config.yaml
arch: "convformer"
model: "image classifier"
dataset: "rendered landscapes of hills, water and sky"
train_examples: 36250
image_size: 32
crop_scale_min: 0.8
horizontal_flip: false
targets: ["water"]
num_classes: 2
norm: "layernorm"
norm_position: "pre"
activation: "quick_gelu"
mlp_ratio: 3
parallel_block: false
inner_norm: false
drop_path: 0.15
patch_size: [2, 2]
depths: [3, 6, 6]
widths: [96, 192, 384]
kernel_size: 3
mixing: "mixup"
label_smoothing: 0.1
loss: "cross_entropy"
init: "trunc_normal_002"
residual_init: "none"
optimizer: "soap"
beta2: 0.95
lr: 0.0026
beta1: 0.95
shampoo_beta: 0.95
eps: 1e-08
precondition_frequency: 20
max_precond_dim: 1024
one_sided: true
adamw_lr_other_params: 0.0021
grad_clip: 0.5
ema_decay: 0.99
sam_rho: 0.05
steps: 6200
batch_size: 64
epochs: 10.9
lr_schedule: "linear"
final_lr_fraction: 0.05
warmup_steps: 1240
weight_decay: 0.1
adamw_weight_decay_other_params: 0.01
Rows from block 6 of a small image classifier, named by matrix and row number. Rows with one number belong to one neuron. Each number is 128 + 32 x the weight over its row's rms, rounded and kept within 0 to 255. All counts start at 0. Numbers have three digits each. After the name is the row's rms in percent of the matrix's.
After each neuron's rows are labels from the 100 images, of 14976, where the neuron reaches its highest value: "strongest on" is what is common among them. Only what is clearly more common there than usual is listed. The data: rendered landscapes of hills, water and sky.
# fc1: MLP up (model.blocks.6.mlp.fc1.weight, 576x192), inputs 96-191
# fc2: MLP down (model.blocks.6.mlp.fc2.weight, 192x576, transposed), outputs 96-191

fc1.299 086:122112185152102120140157151152097073166118020124169118107140108124084165115102135155113115117129146140213140144097131143149173139083100181136151114134130133157143080113135165133135112137044100129197131130192154069076111077132086132143095086085143095093137148176162087149176086071112164141
fc2.299 118:121126129137149141137134142140105150135123137109128138103129146121156119122108128093141130132129120131141136143152143130138137125106142147139122127148135117117158126100106120133128122131129148126110160120154131151124124152133145140113118145145123125140161198133146157116145106134143139134
strongest on: noon; purple alien crags

fc1.206 089:101129151151121089134163126132105091144100068119113074096133086071077133107088132132120079136100145179204172123090165142166153140074084147119148163135122143099145079165128180126126106145068114140142105105199154092111095121095142169134115087078150085137107108118166024142154079082135124148
fc2.206 116:133136134111142147138111150098118146124112163099140135119144157131139131131115124116146151123119117107120133147109132103121135135127151128130116108149132121108131137108116129156125158152138164115130138124093149159121096123123105121120140143126123137127124167136132145092118106140144158151
strongest on: night; desert dunes

fc1.8 080:085128109144129145161176121110103096163031066107137079108172038125107126054079123131128093105106127157150134113111167137086146109137161191129161091092108165119096135117087153126124115174085139110169129131195145081097141122082112150113150148124174148103125190089198079117187094129121132120
fc2.8 114:120133118150105098115099128106135125118142126110119103124162147135144168153154137102121120136136150126110121107143142118152118125138090097129099152151100127152131152132146121120118112154122140147123155172101147156132151105151151141140138125179126118123128211139129130128085126140127114125
strongest on: fog; night; desert dunes

fc1.208 098:157159143055094084127142143154135146131135142145153149105118131172147141086090141108096108136136111234120138107122120096122085130153156160065122161105061183208066051161107135220124123146138155119117166110111147122091130100144125138109108147146126088177115129189167109155137112103132175084
fc2.208 100:133135158150136128116068112169095095084168138099140116105111124106105139113142100110090106116120130152120102178125134146118094117148111146184152077151167071132122072150116164082127195140120106123126162160152149148170115100145122113134153145103192146163152127139104110091145126119114130138
strongest on: snowy peaks

fc1.428 097:082184131087132098127124091065061129162131139097088152135123144139131206110100117119143120202170138202099158116152140128129116089106182144064142120115053221166077057109128095167135130180169120113167184117087152107150094135183139103140119138126143146097145104136230106102129099161135179074
fc2.428 093:113133164129122048159041149137128097142184115148105087107135115076156139110153133131085105136163129168125146170057152158150118148162119145181146140126157141160161080114128141127102148146163105176129184164128134108124151103167114101137124129127123111116149121085116128119092171085098106130
strongest on: desert dunes

fc1.539 101:073158143124084150139164124153130149128109103088132168116121129101147098092134092164152191202172200191199075131124111129096214164133108103147118148080154123155074151109131165136195124152133158159143129148118128103143164175174119095108151148135134179085137094104139151132139080096174132156
fc2.539 103:152149159142064190147144105127169107155141132110088075102151144155134125145118189153118103113060187155144090126131170136060074128130116146146100129137153133106142161064139131138096145054062093156165109097183129132082105101090167113112116174176119133165178163156078086158077149105162131134
strongest on: sunset

fc1.321 106:128065152109124048092108107159126174119230189103096136169109170111200142172150179111106146080169132064097121137105156114140093101136165122133138123119119083134159213123118098125110137128164144115052131121112111151138133111103127108101150172122141106107101095118092221137097120108114128107
fc2.321 097:128149103145135118205139125108133190120131139190194115158171158089114059084155081127142161113114085177132182161158171175166091123133173101106128118165100117144156126134137117114156086133138108162190150152108127133134149153150127157194179128131179180159139098126138138110127148178118167139
strongest on: sunset

fc1.49 092:101099165150117111134132146136109120163102035131106100107134092101074152124072142158092071097106153166141124126082147175146172132112103185115179151116101118117150089153120175118126090146048105114161103104186155061111114128113139159149109086094143076120100145122168043134153078081130154134
fc2.49 124:137146107130142136125112122112111129101126142106138119132127118119134129135125122101128147126131105127108141141110123126120118147101141115141126118135117143116138143125122117146139132148119156117122142122115139161107126134123127135127117115132115121122121188141111149101131105134140154120
strongest on: desert dunes

fc1.559 105:065135154107083092165153136136146129112129103155138107107115095150140117169183081169138095133137169124129181188163146132139131154083123081130137120138136169130101162088133095098144126138109164129127105093108096132085116103122163133208135152109143111143094098121067137121119052156109117172
fc2.559 088:131150133120062123099130072088132162095128095088147084110205145085143132147111141180144136107118121184121113076155092171113157128098128140185115135122146077163114139066135130149211147122102039139111109122223126095113073082132112123163135153118119128140114154121125127161103161107122200158
strongest on: overcast; water; purple alien crags

fc1.384 116:167112151141145143138144147166100115109114176084107137133172153203118152103199112112098139087164163112168076157180184071103133127226135117112119137143113136164115139085173154124169103161086174099130145056144095099096154098101142105101145152132106136139149144123086105106120070137136064101
fc2.384 099:127078145148115098117079126110088106137107134105154125105125151097161159172089143106124124107152127120133131118077102111110120162160083101183106113126141101131166151179117113142136196089137136141126105079182145151126134127109140155110136102108143120123140178128151099116144107070089117107
strongest on: clouds; overcast

fc1.463 099:111125104112135112155171109108134132141093058096140073120182186106145105117112191045100113116230115150134190102149188117170145111166151126069097075165154201148103128109161162131153156133113126173146138144168129073112129114115138124157106131139158106123148158160164151157135100091163123100
fc2.463 094:167149128167116114141079142163110108108131117105131117102148128133170120147115130092146113121154140115138147139152108180171140141166159157153165141139184082134166118172140156121172142107133166131105169106142145128169173126167129141175099095150149076182139206149123098165148134102117109106
strongest on: green hills

fc1.198 100:131167084102132117130147094039107093094070173130083132117143094139112210078128154173152126171121100182116161140088148157081187120106187154045171131146091185145097130097100126130146134106142157140150092089129120082099134071142127152136100127106139153140137106133223092079175107170132153110
fc2.198 105:072199157136111063168088120136135110121192101126051059122134104126136134165153106178107119133147132177069104103117199119121095152135106100099130151113116149170093127136195095130083157154085127169143171178067152063145164140162104116161153172142107101104147155088137170094047158139109112104
strongest on: desert dunes

fc1.448 085:126115160139091159104129193141128077171109048151189102133187065182070173076104110154120144132143140127189102156097153144137193120107136191146123137105143107157115109108101169142102113177051146132176126113184120031073154114141095136132128106142137113091175164199132132163187112128118181142
fc2.448 118:101129146173134151139155134135122118096116116143146110087111153112142150122087139110117112156144126116141123160133132126154125083145087121097128146146127139143159150086120145146126139120104109141111163109137127149143143130127138128126118133153099133151161202108143147163126098133143126143
strongest on: noon

fc1.529 106:159097098159182115148140122071103155141105144103124105160126146119181067097147227104144174104111089090133140120147096098091107108132193109134163126137120153130167161077194109125122138217117117124147148166150056185150119141150109141168102128109137133157054117140102163130089147113147144105
fc2.529 099:133090164109118170149133056182107140094170166182149156088078128078121142126088144074072148162162116135111105091124166185156080148122117070135101136167136078115127087167092129118126083093122111182124117112131105186055194141108123132150098095127148133157120100124139174099115135096116119134
strongest on: water; sunset

fc1.180 082:077140108135150150181171100152118090138067115133115076105171056074132154059053123144100096091104138131196193144093143122084145148105157132108135100111153175116104155112100164149118156149118141119148132147209127104110148089108117134151163155089158133105112158118170078103169096129099142132
fc2.180 097:115149131104074080116075123103111127139111110059117126138175127138118164155141122134122121135129164107112108128140147100161095121152116145133066145173114088144105116137132134132092101134106159101115147164084161150130104108149164121120122138172117122117107186133135114127099111120131134124
strongest on: fog; green hills

fc1.374 124:080146093092121090044148156095071145144069088156095146135169199114132147143106081104071101160102148141102151156128093157147140109112149132181092113130116159162078111137118137176145170169127142107086120116111116159132200118095141151188158195139193141120154119174147130126119158130138155125
fc2.374 088:162109131136112124158048109138128142131141108132128122087112132106171121116116097150077108145137143151243144151089138130153101100156064148169114082107186110158164139139151150147102159077148178113104124080116133123144134098144117150152131111165135101125169221095131077180119114109118129098
strongest on: dark volcanic rock

fc1.38 093:102105135176111088145136141145127101160143038120130103125161084081082134094073139134145101147107137156184133145102161168150161162106100208123177137129116130112169113176118183134112122144057122118170115109178177057105106133101145126144094116086177123128101110139169031178165103110134124161
fc2.38 124:130145135110144155140146150106122153142113154116135133145134127154140124134122130128140155109120135121123146150091138107126135132117154131116130124133119132123124151111135107148123142166152145126125138128131158152120106133118102123116139157119125134123130165125124161112145111136157145145
strongest on: desert dunes; overcast

fc1.395 110:143192117072142110114082127180131175092125155133140113171096160130147139144147118167090150116142143131126123170182169152134120110127170082101131092100140157113139122109153112148090110144215077163101131121071100224097102129125149137098129113172114126093142103168138175094107145101118125105
fc2.395 102:173100146131146133125100113084141079119134143120091124154105162080166117119116131137140151183121139106124128094128139132118125137141067140108150163136062121149113127121120184135178118129103091048111090161117141103150114095148113147142136137115111061170100147134116086124088116172097137094
strongest on: night; purple alien crags

fc1.506 090:156145151175105131158146131120100094147100060130187122108127128095104131116073109151120129070094137171164155122094120131137128118079096169109158089159153134105090071091126161089162114152068130122184102114215181122134106113098076137119095071081141121102100151088158074151160115084081146144
fc2.506 116:145141125123123121126123101123127126134107132092142107127135105107137128114127114111122139134138125127135152142157130133128116143118117138135120124155136112103150109119104105153110113111122157137081144114147139158127128146155156122109130138147127134157095193134128166104133117158142109110
strongest on: overcast; dark volcanic rock

fc1.381 085:070134141118115149143180202114100063134058069146136104143195060141082180076094088152109095105136114142179108147086155141108141112111142200130163110079091145153085093099112189142123123156091132111140126134166109084094105097105113118107131165087173114102151158146163098118197065098092190117
fc2.381 103:104140138144107121129102143102107126117139115105113095093130169125159130156149140088106111163134165144139130136145148128144117101136095069143080141136112102143140163106115133118112137165118166154121182170104161154151142108171137123139116146201130115130140220144121115145080117142121112117
strongest on: water: dry

fc1.120 101:065129172111081106180123142171168144124130093158148130114103109181093123172179116163112093146136152137115165173174160115125092130094119108137125107139138172145100159093142087140145134151090159123111129102106102152073129105130166131196123154147126110133087087107053145106129075146107108159
fc2.120 086:120164111115064125105164112070139128088116102085153081108208146083139124116142122141155146108127137160106127102160101145105182142118113144169127167132136094150122115071124137151184124095112063102122129106184128091132072113120102137125150161114112150124131156145129132143093149127114198150
strongest on: overcast; water; purple alien crags

fc1.223 085:070148094150144128169156100145123069159048087122119101082194052140104156006084129077155098110108124150180176125112149087088158076124143159138173114100122149133079146126126165118133153141110147111162122151192114118110134104147114124136142135114154159116112153094189088108154111152133119139
fc2.223 101:117133129145082072110054160103125132130135114092085096099170159128146168178145126121125125117130176112085098103156147105165103130131099107121102158179085134150117143138137127122094138153115137135122151198124157142098160106160142135127128142172137101125115219102124106140099134135124113127
strongest on: fog; night; desert dunes

fc1.70 085:091127151124117126126137169122088085187093061144139097126146077112084166111080095127101088088103125146213134156087151128160163138117096197117164121125103145156111077105131189123147102152066125118163119113194161090093093093117072119092103104070158078116149152157171079140162069080110146120
fc2.70 107:098137155124136129142122124125116149117122120098133117090121154118158116143112113085127121140122132128142142123149128129121116094128091127133097109135121099099132142096092127150125152132122166111122157135123152129120121124141149113110126159152141128149111173151117124123121108141130142104
strongest on: purple alien crags; snowy peaks

fc1.377 111:138142157124091157112111130160115172152100158151190137124140143187127096137193104106081147089163142129140172189158131110105084121132197100094086110160085150148149128095123111088171107131129162166064119095098116116062080120126180121094162088128182113132145108193048094089127139121117116160
fc2.377 083:125125120172124130155095112115111100093143132128167112083105147156180200159102174120092104106150132131105133141115137158124127161199177131159124153100155083133103118195103107142121149066137101143115152128145119167154134094159129150122138128103079122144093163129166125136120122128110103175
strongest on: water; noon

fc1.507 090:086097127173103119149152153114130104143160051109139104136150082081091128082081122106153097137085132159188138126080156147133166139117108198130158145133100138127186143174128170126120122150060133120177112104174171059093077134101171143153096114112157121128097129131151038199183135128140130192
fc2.507 120:124147131102154132129153152126126148148109159122135119137133135143150124113123115122143154104129128133135143144098148116126131119128148127107117125143101141123142140130136113159132149155138135129137154140125149146125107128122090122124141155108134108113141149119130160122129114127156133140
strongest on: sun or moon in view

fc1.248 109:088134104134143140098115053081103162143120108134067086054086158107041115158092121050074125096109053156165181114129106143088055099132152199105142096141116187147110139102129090139094119183094107129162134133124158082147166151139083123126097091135149125130104103130139112128141088089145131100
fc2.248 102:155093134134056102106110101111197116131111116078130124112167111088176151134106168109123115110094161073115089081115109140150198109136111150154117113104150153151147094166121188120156146118067130161120186130127177174125118109113140105098114066177105085151082128143171093107107131122093083118
strongest on: water: dry; overcast; fog; terraced slopes

fc1.568 082:068147138134127145138209155123110074114040083107159115100197045142091148060085113116130105094115108161178144121108159126075158098107143187128148111082092180126088090095107158095137088163081146112153101126192142076073123087090082133112168159089148139112118175131175105114187067097124144115
fc2.568 109:109120124140118128138084150109107121130122100106100108116148161143162140142129126097134126139118179124119109148148137134160112103150086105107095137142123101145148160116118150107110137157112153151112176167131154164115125114161162141123085135198139108132136219109117123134079134144112118136
strongest on: green hills

fc1.403 105:118178147073106109126194120167091161127157143077113134088130117156101195108130119133122167163090087221096162151124186071129113096174170126109101151091078154162084117160129130164126141120160173166117183142080153114119140087084166123091156145149152129148159156182141100116097102097102166121
fc2.403 091:153188128146130125113061107094091086075128113161127136094093112082147168113113125127098108092130111125141121172148143162112102155191089148205135116129117142135069085179110164116113144083120085132153154143114168140128163068152104146114137110120104108145171177089126122121123125149109076147
strongest on: overcast

fc1.176 109:100113077086137144169159168091097176123115153163133137119119141136112095166170117122147160149160126160095160182115128076146105069136147091063161105145108143150138118089123058152152125105146149152142174104137103105103148090112175094128145130131122202112136192115106167098080128166163188150
fc2.176 108:130121142099115129225139096162170137131130153129160130124120109111094175177119159148096107151151087148152133150155159178116188116141087115116161084142084094129113127123123121140143122128072125184119152151109137161164128151154147108117147184112142161152116131090096144149129109075115196166
strongest on: overcast; water; clouds

fc1.106 089:116078138172108107137151117110158084141125025109117074104151137124051155143112110142108124143131180170133128123121135154188158131082107168111171098150135154127154083119138190146156137162041131095166085126175156076080071099093108182178102100108118098079133134106130059147157099112112135146
fc2.106 119:113155121131150145110124129125103128125121141113146106136145136147147141117115127113129131132121109114121129141133142119147154120133139136128121117144121137115134137119114113151133124141129127151110126103133123175136140131130139136123121107135126122116159210140150162132121090140151138144
strongest on: noon

fc1.280 104:146096080104144123128169124095124161113070111120134150149108159116176093113161109094181168159077142113196169123199122150118178087137166144064119094158155087126176129101157098165104120176125165165102118141104126151175143104211141106119102108102119088130176108069151133142098150141140135109
fc2.280 099:067152144153116123105084142175094122180150125139180083153065111100137086151089172117103075093195170174105085180088109164114117134138097111225075204146134148176187112116096138162132119151124139162150188144212173117149115171124119133166091099153146088159109132175097146163128135111136111131
strongest on: sunset

fc1.215 099:090163125127151066123143103154091113117058155161090159066164115118130193120046129144155157172085104116181138090085117112131111166121113172084133130102082176120120107150123131119102118151160122134108115174128123093125211119071107134157080154160136091135111118172191078091133058090163099096
fc2.215 089:206138118173105087186061129091145105165125119062122128074172136109130096120131159135089130154154127181139159150147119163105094151119155115117108131116159114108174089081126149152097171105144164068125138085154152073120128115120142110176178080134166166113130184116078103089130132101101117096
strongest on: night; desert dunes

fc1.494 108:120159170142097094132128111116146134103071123160125119170194133064152099053149166103141080160153150147134139114088125091076104117138104130125146152153156185158080103127172113136165103177123130151118131104134131136128100130119112139110122126083141129128099093145191116124151071107164111127
fc2.494 099:125131121118154105121117108125118113124087105091142140118144135117148146157100139133116103074105165122158131113070098149085167140141121098170123158110166089146120140142132130098109159113136160114160174113183126117119174093156139140117168078120125125125093177134112076175142131087067092153
strongest on: clouds; overcast

fc1.385 079:095119139135115135137184186124096077154070088161094105103161084145063166077078116123118079139086132142196126135079134153124185133111126192129146144109104185175124078089133137135131125137061094126157149133192132088082122097124071139101110145073149109088138125173166089141161072080110160149
fc2.385 093:118118144141123121161104139140093152120149124095113110080133167125173122145130124080105104166146150134148157127172145139105113104097150109164067151145145102109148139112123159145107136163110181121100184150134148148161132143139161114106129152164122110164149202131128117118110105123117131132
strongest on: purple alien crags

fc1.379 096:138197090135215115110157127136077129145123133112105142104096158173198151086165161110142174169229125105131146048166181069124147079092161152154118091136122189126147157135159092176096155118109123152123159148122107118082088104149194147075147167137113109110206139188137148129092144122213088102
fc2.379 091:100158165136072095157117072115098089101191175116162180096090165068111128152132119168096061117079116124111140113148100203144120151171114126172142189131093121145182094142144159176196090118130108191131145108098098156223131116146188143162116139124146106140155140159156125136135166128090158147
strongest on: sunset